Weights of a small image embedding model: 28.7 epochs.
Rows from block 13, named by matrix and row number. Each number is 500 + 25 x the weight over the matrix's rms, rounded and kept within 0 to 999. All counts start at 0. Numbers have three digits each.
# convs2: project pointwise conv (model.blocks.13.convs.2.weight, 96x576x1x1), inputs 232-347
convs2.5:492443493458496506475523455503483493500466490484475488561435485488499474475490519480481519537483490510508489552463513417474497459511513500490508502564524510509488479499536507472477512506507504480517525488475488472503515507521519532451508492494494480482478468521460500510517550446518509535540517480523473519496501511547522467484487498512490475481512
convs2.6:482514479492511504529528470528499500528530513519504487534561490487506510497495485505516496444475471495533497512494499493450501488496477511523514495530504498523490440439478502514465519486579510472481547543529498539524493476498536485490515475485505520509495503504492478479486486467532501517510485512496505494455480504508528501456499550509495477500508
convs2.7:517509468502515488456470501542483469494504454527490533521516517437488487520521518479489538490528495489496506494482507482476443559526504516550473518525539475470501531494492499484528508491516542501524510490439501511480521477492510496519501516539511488507430499499456490465476490483523467503500512519484516511520503506511500524489525474512493534541524
convs2.8:524493472440491495463493505508530503484493505468514536490486517487441502513567504503487527512454531481503471482508507453472498510507514507496521500486526489486515493476504488442524499514438520503516514490481531481483483486518474497524481493476511474515527482535511461531522508515493474504525499525446476535499480507480518478521482523482502539571511
convs2.9:464480541448461506517476505507478467459465520483443480504483506491495514460498486502532501509520501458478469488501489506492508519516478498530474498472500493489530481526510502520457497488501486521514550546490473501472526514473487497521511539503536490497538531485482484513527533499500521486475490501463497539498477523490502493527503520476462462490492
convs2.10:488562523505510500539501547481530462490483452557505534530597523505501550494512477502498502550500534531544463516503521498539491506496522551478458535495512503494511482488451506535487463464490455493511538467539479578491483491476532478485498499510589487518531517489479500512509549463499538495501500498466515493508506474504502497484496509520499501520499
convs2.11:489481509483526504475466489531506537558432533505501516551457490511447467519513500512508540514482537479463476532514503501505517474523502482501474511519562516494506454506498478518505482547517509458471498489460514521561506492517550496488471508499511514502487469507503468530508494531512485532541504440532518503579514472487475506508508519506481500475514
convs2.12:505479483556547486524509489476491507505486525468460523471442502457436519520527466457478503509492519502483493476500516510498490508469513500516540470496480509490480523508493540459518481491472530454497476501469532475506501490497562475447538500541487519525490485484522485523522494505480480467502493511485473517475479528468483509493496490493477482496519
convs2.13:521473462532486496543528540476539469494457467516468516490486511482520513503503436498501469453491506482460514493525481492513489494511495498486527569501472526468513534500523506494569495503494473544515493508503478506538500484519513523476513533501470520481546523467515498550515455533487511531492495491523552517542527501521507497541480516469509512470505
convs2.14:485487535502492492503493506535529482489509505503469506539527492479513500507442509453449471483477550501495471492516483465501498472446525515536534500489518513473488535519527512497533506496529476533519486495516544535506517496518511495525512502506487481459557486523476434469482509505511568546453521498489490498466473491490482533487502563522516506500508
convs2.15:550503508533436492496539448495491504495500471516471548469543474467478453526487498516503583505483543491450491516446479468499508460513516492491529518492506489501523526506488496549443503495479535469507482488528458523491495509507481469551512521525519462533504473522509479503498534488512462448504498496505500480492444513492492520467479502484489498523504
convs2.16:509539491502553482528485509493500514493457516515485546525464465518515532511542507499497522498471550494495540505510480503480485500461515528534490534531505475509512475502519496500456518514532499513549532498473540506513513470507463509443451492494459504514518462506505498488495471523506507480513494497507463497493585494479509492479499488508492490481515
convs2.17:532479503495441490559485494495518514502493530504482480499528510486496493480495482464478484485486505491558546506514505495468480487467506462519455483521483492491495467491459505493533508497463481515494502486494526488498470510467477514566471510496592446492454538498488518450499518487480532464514497527505500521518515491526503533496493489502523472495485
convs2.18:527526474458558511501492509501536496515552491453489454479536494502445512511513552519521448509515537520525504506467533469489502471458509480493541502565519489509484491479522483513517502467476545483468478473520425529475470476476503498534462491467504467484484478514541499498483485531479470477502511466477524491522484529511464508482529460494462497509460
convs2.19:509517448487490492519487472514486470488546475535489525456488496463488477494496533519492490554511497520462546487529497535485511535510511508471601432502539490475507497505516473488454502491495488485483460489483487479496499513481481504481496486505504494524506488508480553533525507495500542497467493492461444502492498542513476487510484459507479499496491
convs2.20:510462508518541495490499529531542499492520515495515516490466510539526537483540501507497431520456560496443451544502527512488516504496510506485535495503502518502499538482497523435506489506430459524478514559502499455518530490484482495507481498475481496535486500464503479489526462483502505449514501517459530479500517495554470501495510495470485504514469
convs2.21:501541518543537529516515477492517522490452498517453490481544475478540494485503451487473507450516540517527518501508506452511521525520477539495447501517502484515483544493507506506528529499516517498538496472442476565546521512503489475518482442489503445490504503513545515476506511495510512481482496572490500500489479488490504483481495448483525461558488
convs2.22:491501467515533464511480455462476491471506472535511461524501501492492476496470501462506512505481483513508462520485482466500470532536492508475506496516490519460533508511523509462472534465481494513487487528501498509489472459530522525480551480501532494520533539496497486518506504489522553490496482516506485496470517493486450488458491506521481496483518
convs2.23:448498514492533526504503484468501482463492481508524514490459506482464542500506504521517496543500499474484493523510500554523461466485507510516501506486446477479516510514495508485480492490503489502478534526464487485486492481513429525452519497519500564487557500460505517519481474515523498475497491527459506499501477526459551497528504494487510482503500
convs2.24:481450453513467491501511483476505510520515433536538544484521567507480485486538500480512466458568467580532415484505535495529469515465508509523510469559487523523529519560528505507505494470453502459490521485491526486506548519523523468506486514552488514521506529524499504515487492476463501502479468489519492503478489539478492486477530443505508486502496
convs2.25:497541485474500503555447521473474521503504438542515457481492469517510503493486488478528469542464480515523464498442494469481503428504501506506508487468482522481478477487506500518504509511451497496482453502527493486495540459522526485497501516463518498464526491509508527501492548480485469522468490477470466514464475473523503502474507527477484499490490
convs2.26:450542556495502499475506500512498487516515506472529511503503497549502494499531482524450487516503493499489509501496490484435476528505516486491515504496472499533525520478526486431447470498528489488500464497558511447483483533526480524487550502526517503477449480484515526553507480489494559457531491516528458504540523496481462466523521484490523531536504
convs2.27:496527513438466492492499485487516502513511544522496499517466514519541496505503508497512484441459480478464511490513473486489530482520477541492449529470502543506521504499486506486507468524464473520473497491504506520498532514500562478512508461533535469464504477501522511484509521518480534537480486479520483514484500506514536481486491483512499515493474
convs2.28:484525475482488501474539509524542528472540509506491532559486477491509481507471503490513492462533504497515532502511492467523492477486504519515565512493484464526478524526473539526521535471481511493451479534471538516472487486492442477488490489500492502505512475439523505526512486552508484487500487494494506491498490556465490536499504500489521516428509
convs2.29:518550514493524499514525495490523515478487529504493466525527515510544517518472474537506516517485464520510491529525525528485456488522485459478507517514521481469477492490541489499466466523506551479495525510486486471535532516501432482561479492515418536507487502493499490500480510482504470520509480484464481471481554509469459472489509536523518527450506
convs2.30:520495471454538467499474502537506570517518496479498516481545512509495531558534535469481516492512467478528495483491495513452510515482499517450514557476515464554536542497546494472503475485522566485499491512517518481528482480561482509508512452477482521498505465480525498494490504497530474507502531488431494485513512527475491476514506474524480518526514
convs2.31:479504426468511483480550490513504508471511498476530555513497538489505523506457515519469517477504492466510439494494481473505476517470534469519425514512512506510488487523495499486500525503517543448491489504496482531521480495500489522510514469454529498479532507500534533504525525512506507534462502487497497486458462493495527542513488475507448523469525
convs2.32:498504452500524496508510493476542500495492532501523490505475529519504475512554483515514484486555530453454483514496491487463479490476504432484476505507482503462435515498491492519525486526500484501509485525527523474464517528510480532555561504553476493500486505487528546494506505531493511514488515522516469509533473532499516504492517489502526527476505
convs2.33:538537451527515489446520519494492488499519518478540520516517492484477477497477521493476474533480494538508522475531505503514490489515475481506498492543546509454531527442483525465504523510467476513477465537462487512496503477482497495499538525519521535487545517517500473520517492468494463451497506539451520507508530497535505499527516533508458523493518
convs2.34:491543487511501527489532498483472525544536529513506564499483511451462473497505508480508521538497507483476507512508503476448488542514497465507452486492526528524481506532501480441523486535504495481508548471520474510526491532538453516486469502488570502494466541517523536503508538548480484474482517529562520494503495468497501494506521506488506481535520
convs2.35:496519439534482489509467486460512481473501445500507495555531542464517542500498461519522495478473470517508510504479517470532526536454519490503493532474537557523518486472464521497541517472494501501516501493513536518503487493502494517525519467532504505484549516493518481491505482529466579508483514526525566505482489508479492504461491505504514507482463
convs2.36:516518498494500494508468469483524517471443494488489455508547515515495469477499512497498486546531512471485473504487492475530489538492497502528477556457514476532528515541538559521512549515447536451488463516473460512491460491508506507529513518523490496571502519478476466498509515477517472479503507476508515495466495498539517520514520514479502478492489
convs2.37:487489480501481519518465502543501506485448533496522510532476494470503514487531500468492492504518482527520512523486490526495502521500508467488494505444515532490502533481488480487495499511549482522464504514531524485534485516498556486497508490477461457531499519512485535492494506507487549524488472466489493498484502510541503494490539518481585514473482
convs2.38:536492538525493491440455483538518476516468503498553527488529482519505506452550533517507499495468510457501492491491520500523493464508484529532551505541540515510539559501480518505536512496536473518513503521505522525505506484466515502474452481507450486491484466483474508509502538536530461463504518510508484495511487484545556481480472476477450472455511
convs2.39:516548436475506540526503451521490538488524510545497578554470507538555504521473541475500514613500447544491485501444513466453508494485526496529531488540487474504471465530489488528531528506503547495528510488526542466530504510547464515470497507491534429479477491489488490527512530492524506515488491474521535507476504493478474566488483490460520487497486
convs2.40:483510511502507474494482517495493526509537485469504489500438513479486543534522495468527516483489482481512532490517528456512514549508485506518531536493459491533519491486519520472537499502488511488485487541522496488491531510507516509482498505507504460482444519525478494501516482524452484505550513520464467497509531501513460486508501503448448480489464
convs2.41:494449450481484533467513470474518488497502534466478513482489502478441505501475487522526543470480552482447569466506511485493477489522477497527547491551449479530480488520525457463517502511488506511491473495498475503512465504572459538473478452519511487507471471544506565524501515467473505488505509500548502516532471508497503515516508470475506472514485
convs2.42:512519449512498493467499511501524497474422514505461520491516520437513503527499483500529505517484506490559474487486492481494474542474511528495568490544479498515481527526523473548505496523469508485494517500524495554511531485538486510533477521544478492557503477582472526483517474518509480520511503519505499476481505529509543523496519479507488480463494
convs2.43:462448488507552526518494489515527515509498457512505459482547476527477451505520451479520480517502497531463523506512543493517488438552521479431530486481422481490469488518522481498438471508499511492477487487525479525535503521474516502554506503530494522484501512537492532516466517478490495510475502489544477494481537497534472545497491501498526460545536
convs2.44:468533503493503501514495526562529498534553489455511467494481534525466533484496523541503482506451508473484496481518475542486519441445540490522488490493486492502538481464511529492514492523485468493486497513523429451469486506447511484412547560527499486496546482469510492524496536492513477531500460521499493503510464496525531497529474513467513464519484
convs2.45:535457503491512497517495450514484496473541518513490484532490474498491487490469495486514544487510512498499523470526499484519526516444510527507442429441505489536480516504496504510490520511504550454499472586487497518492457487494463479503470502505473528523485508494502507476497518473516521505477525519533517485467494485528512521470504540512496463515508
convs2.46:529475595539496488511447466486513454513476531493525499519484515559543499495437518497504499469487520521497516510480455527472469473545502435480449500487501508468510508485546455478518454513473425525490494508500489514498492508506534512494517492519454514487497538486517527506515528473481485506496508507450509474522508520543510521488498447506521522467487
convs2.47:489407556486506485504472461462476529524554500466516464510517531474505458479547531498509487527476527541452470486526523449492511500495530511512493472501516530484510435496526527496486505501536462466515503531489522494544537507545453536486508466503516499490470515452503489470473495532542449478480500482483453506505453531505512477497504445529498519511507
convs2.48:504517517489509517458518536507511473503504538504512543510500519406426447464518505483490547491474473527519519535481523505482514485553509525509478490511482490510523464508482495449496487493493493511502520485518532522512524505449487489477501528519500458526523516527489496513504478499512533498491479508505467529518520543524540490503469477510479506485487
convs2.49:512552518474484481556547474518466560483442510494486494471498521489505482505463501484476518510528491481426516460508489521464512515492496573531500513457473520519482572498537454509500501510531513450525493490483498491512540506525557500500493497515500534535519469508497550529497478498426543484504503502498477486514520462491494516501486469491461511498507
convs2.50:541539505502470532540529507491471515484519416490495529508510503568501488500516544523473491574498521493486463490564518538494498468519515471505459487546546547495515580499514531510465520488492514475492481435543472501495495499459497446488534488496531538491488531497543534518502492513508503500468489509486450509529511501482536510503499546507512510541498
convs2.51:511503480474517514459508452512513475462467497507521449505490480508465502473536516500516453498476533545468460508460499488500475482523476521510513479522500542482484509503455519476502515495507490535438521494537487535525505481471501484457522547528478479508502522508493538501516498492535474505481528489518476491525524515498514537493505494487519467523536
convs2.52:497555521515497503481501468483504525513508493494565459523486487469482527480528506546533480519538457443531495491497481471507522460541459502484520460460507502501537476465500523464505467474527487521496518518531472530492489497519481498502544530516507490448455546478492556510492496455427454440511514498493484516561438543479479497514517490490469450479508
convs2.53:500514491516521487521504492503517524471469546515491477460520540528470501458529481530490494535490524476518488475515527498486470416461524490494518508485519444506475532483505512548464497520519499495488464534433511543487461480467490498547511476464496502524514469492513464516506472497497452526548491503449493513476537528535460517498493479532466488572484
convs2.54:510508511535511498531475510484465494496404492467510483484455492466502524495515456500520510523482502502471479483494511481529490463535528525509474480448493500490491480526492525528471519496504475459513517505514545464511521513450527473491516476466497505478483517506480497498515530503538513487514479525517509520491489504491518491471509517525504515493470
convs2.55:476567523437510507457445531494487487521534478503502533504485540455520473450540478501515461500458483468525503494467496476461447554515460463516509573488503477477538506501494511511501497460529454463472544486485562490488484508504532487526510481527546477477513516512540481473481472528463541508507479507487509495507494516484500541477500509503497527455516
convs2.56:487507454497492524490520473497432520516522486479510496502479472561457429468504486485496498482542485479458548483533482515517495493490484489511534441518485506536511470498506535502517524474476562527463498502480474467515500541527462520463453480467471479506460491479525480520489472519535448477499490498471510510489518521506527544546478478485523514497508
convs2.57:472461508544492512506494488475507455477440555574519523508540490441516504490483530515500491498479494540524532524484491488499508493509493462545453512514506495488500466528508521429485513519505453506552510502513486488474474499534544506507479454486525505483485552513480526496509496548496502506478508530448465514525520495532522535506509531477500472498507
convs2.58:502497512514510514520542481514516504497522479521493463504501538506491441517541477474486481501483479474528517530498501547561500504430505536515477505485496528475499510486532516487474493482563479516509526512482474521482523475522499486447491492514504532528541470506507490485518503543518564510524521504484484489473523487524475486491518490491507507484501
convs2.59:473497466470492499534529459484455461467511458463478442500464481480482506512516445515510588484496468471455538489525530514535510521488471488505530488425534503496526483482493500496501517530472487478504466512479503484463535469481492496466527527530479477488482502475488549511475517523509474501490490505519480526510483510488499482535488486511469494466499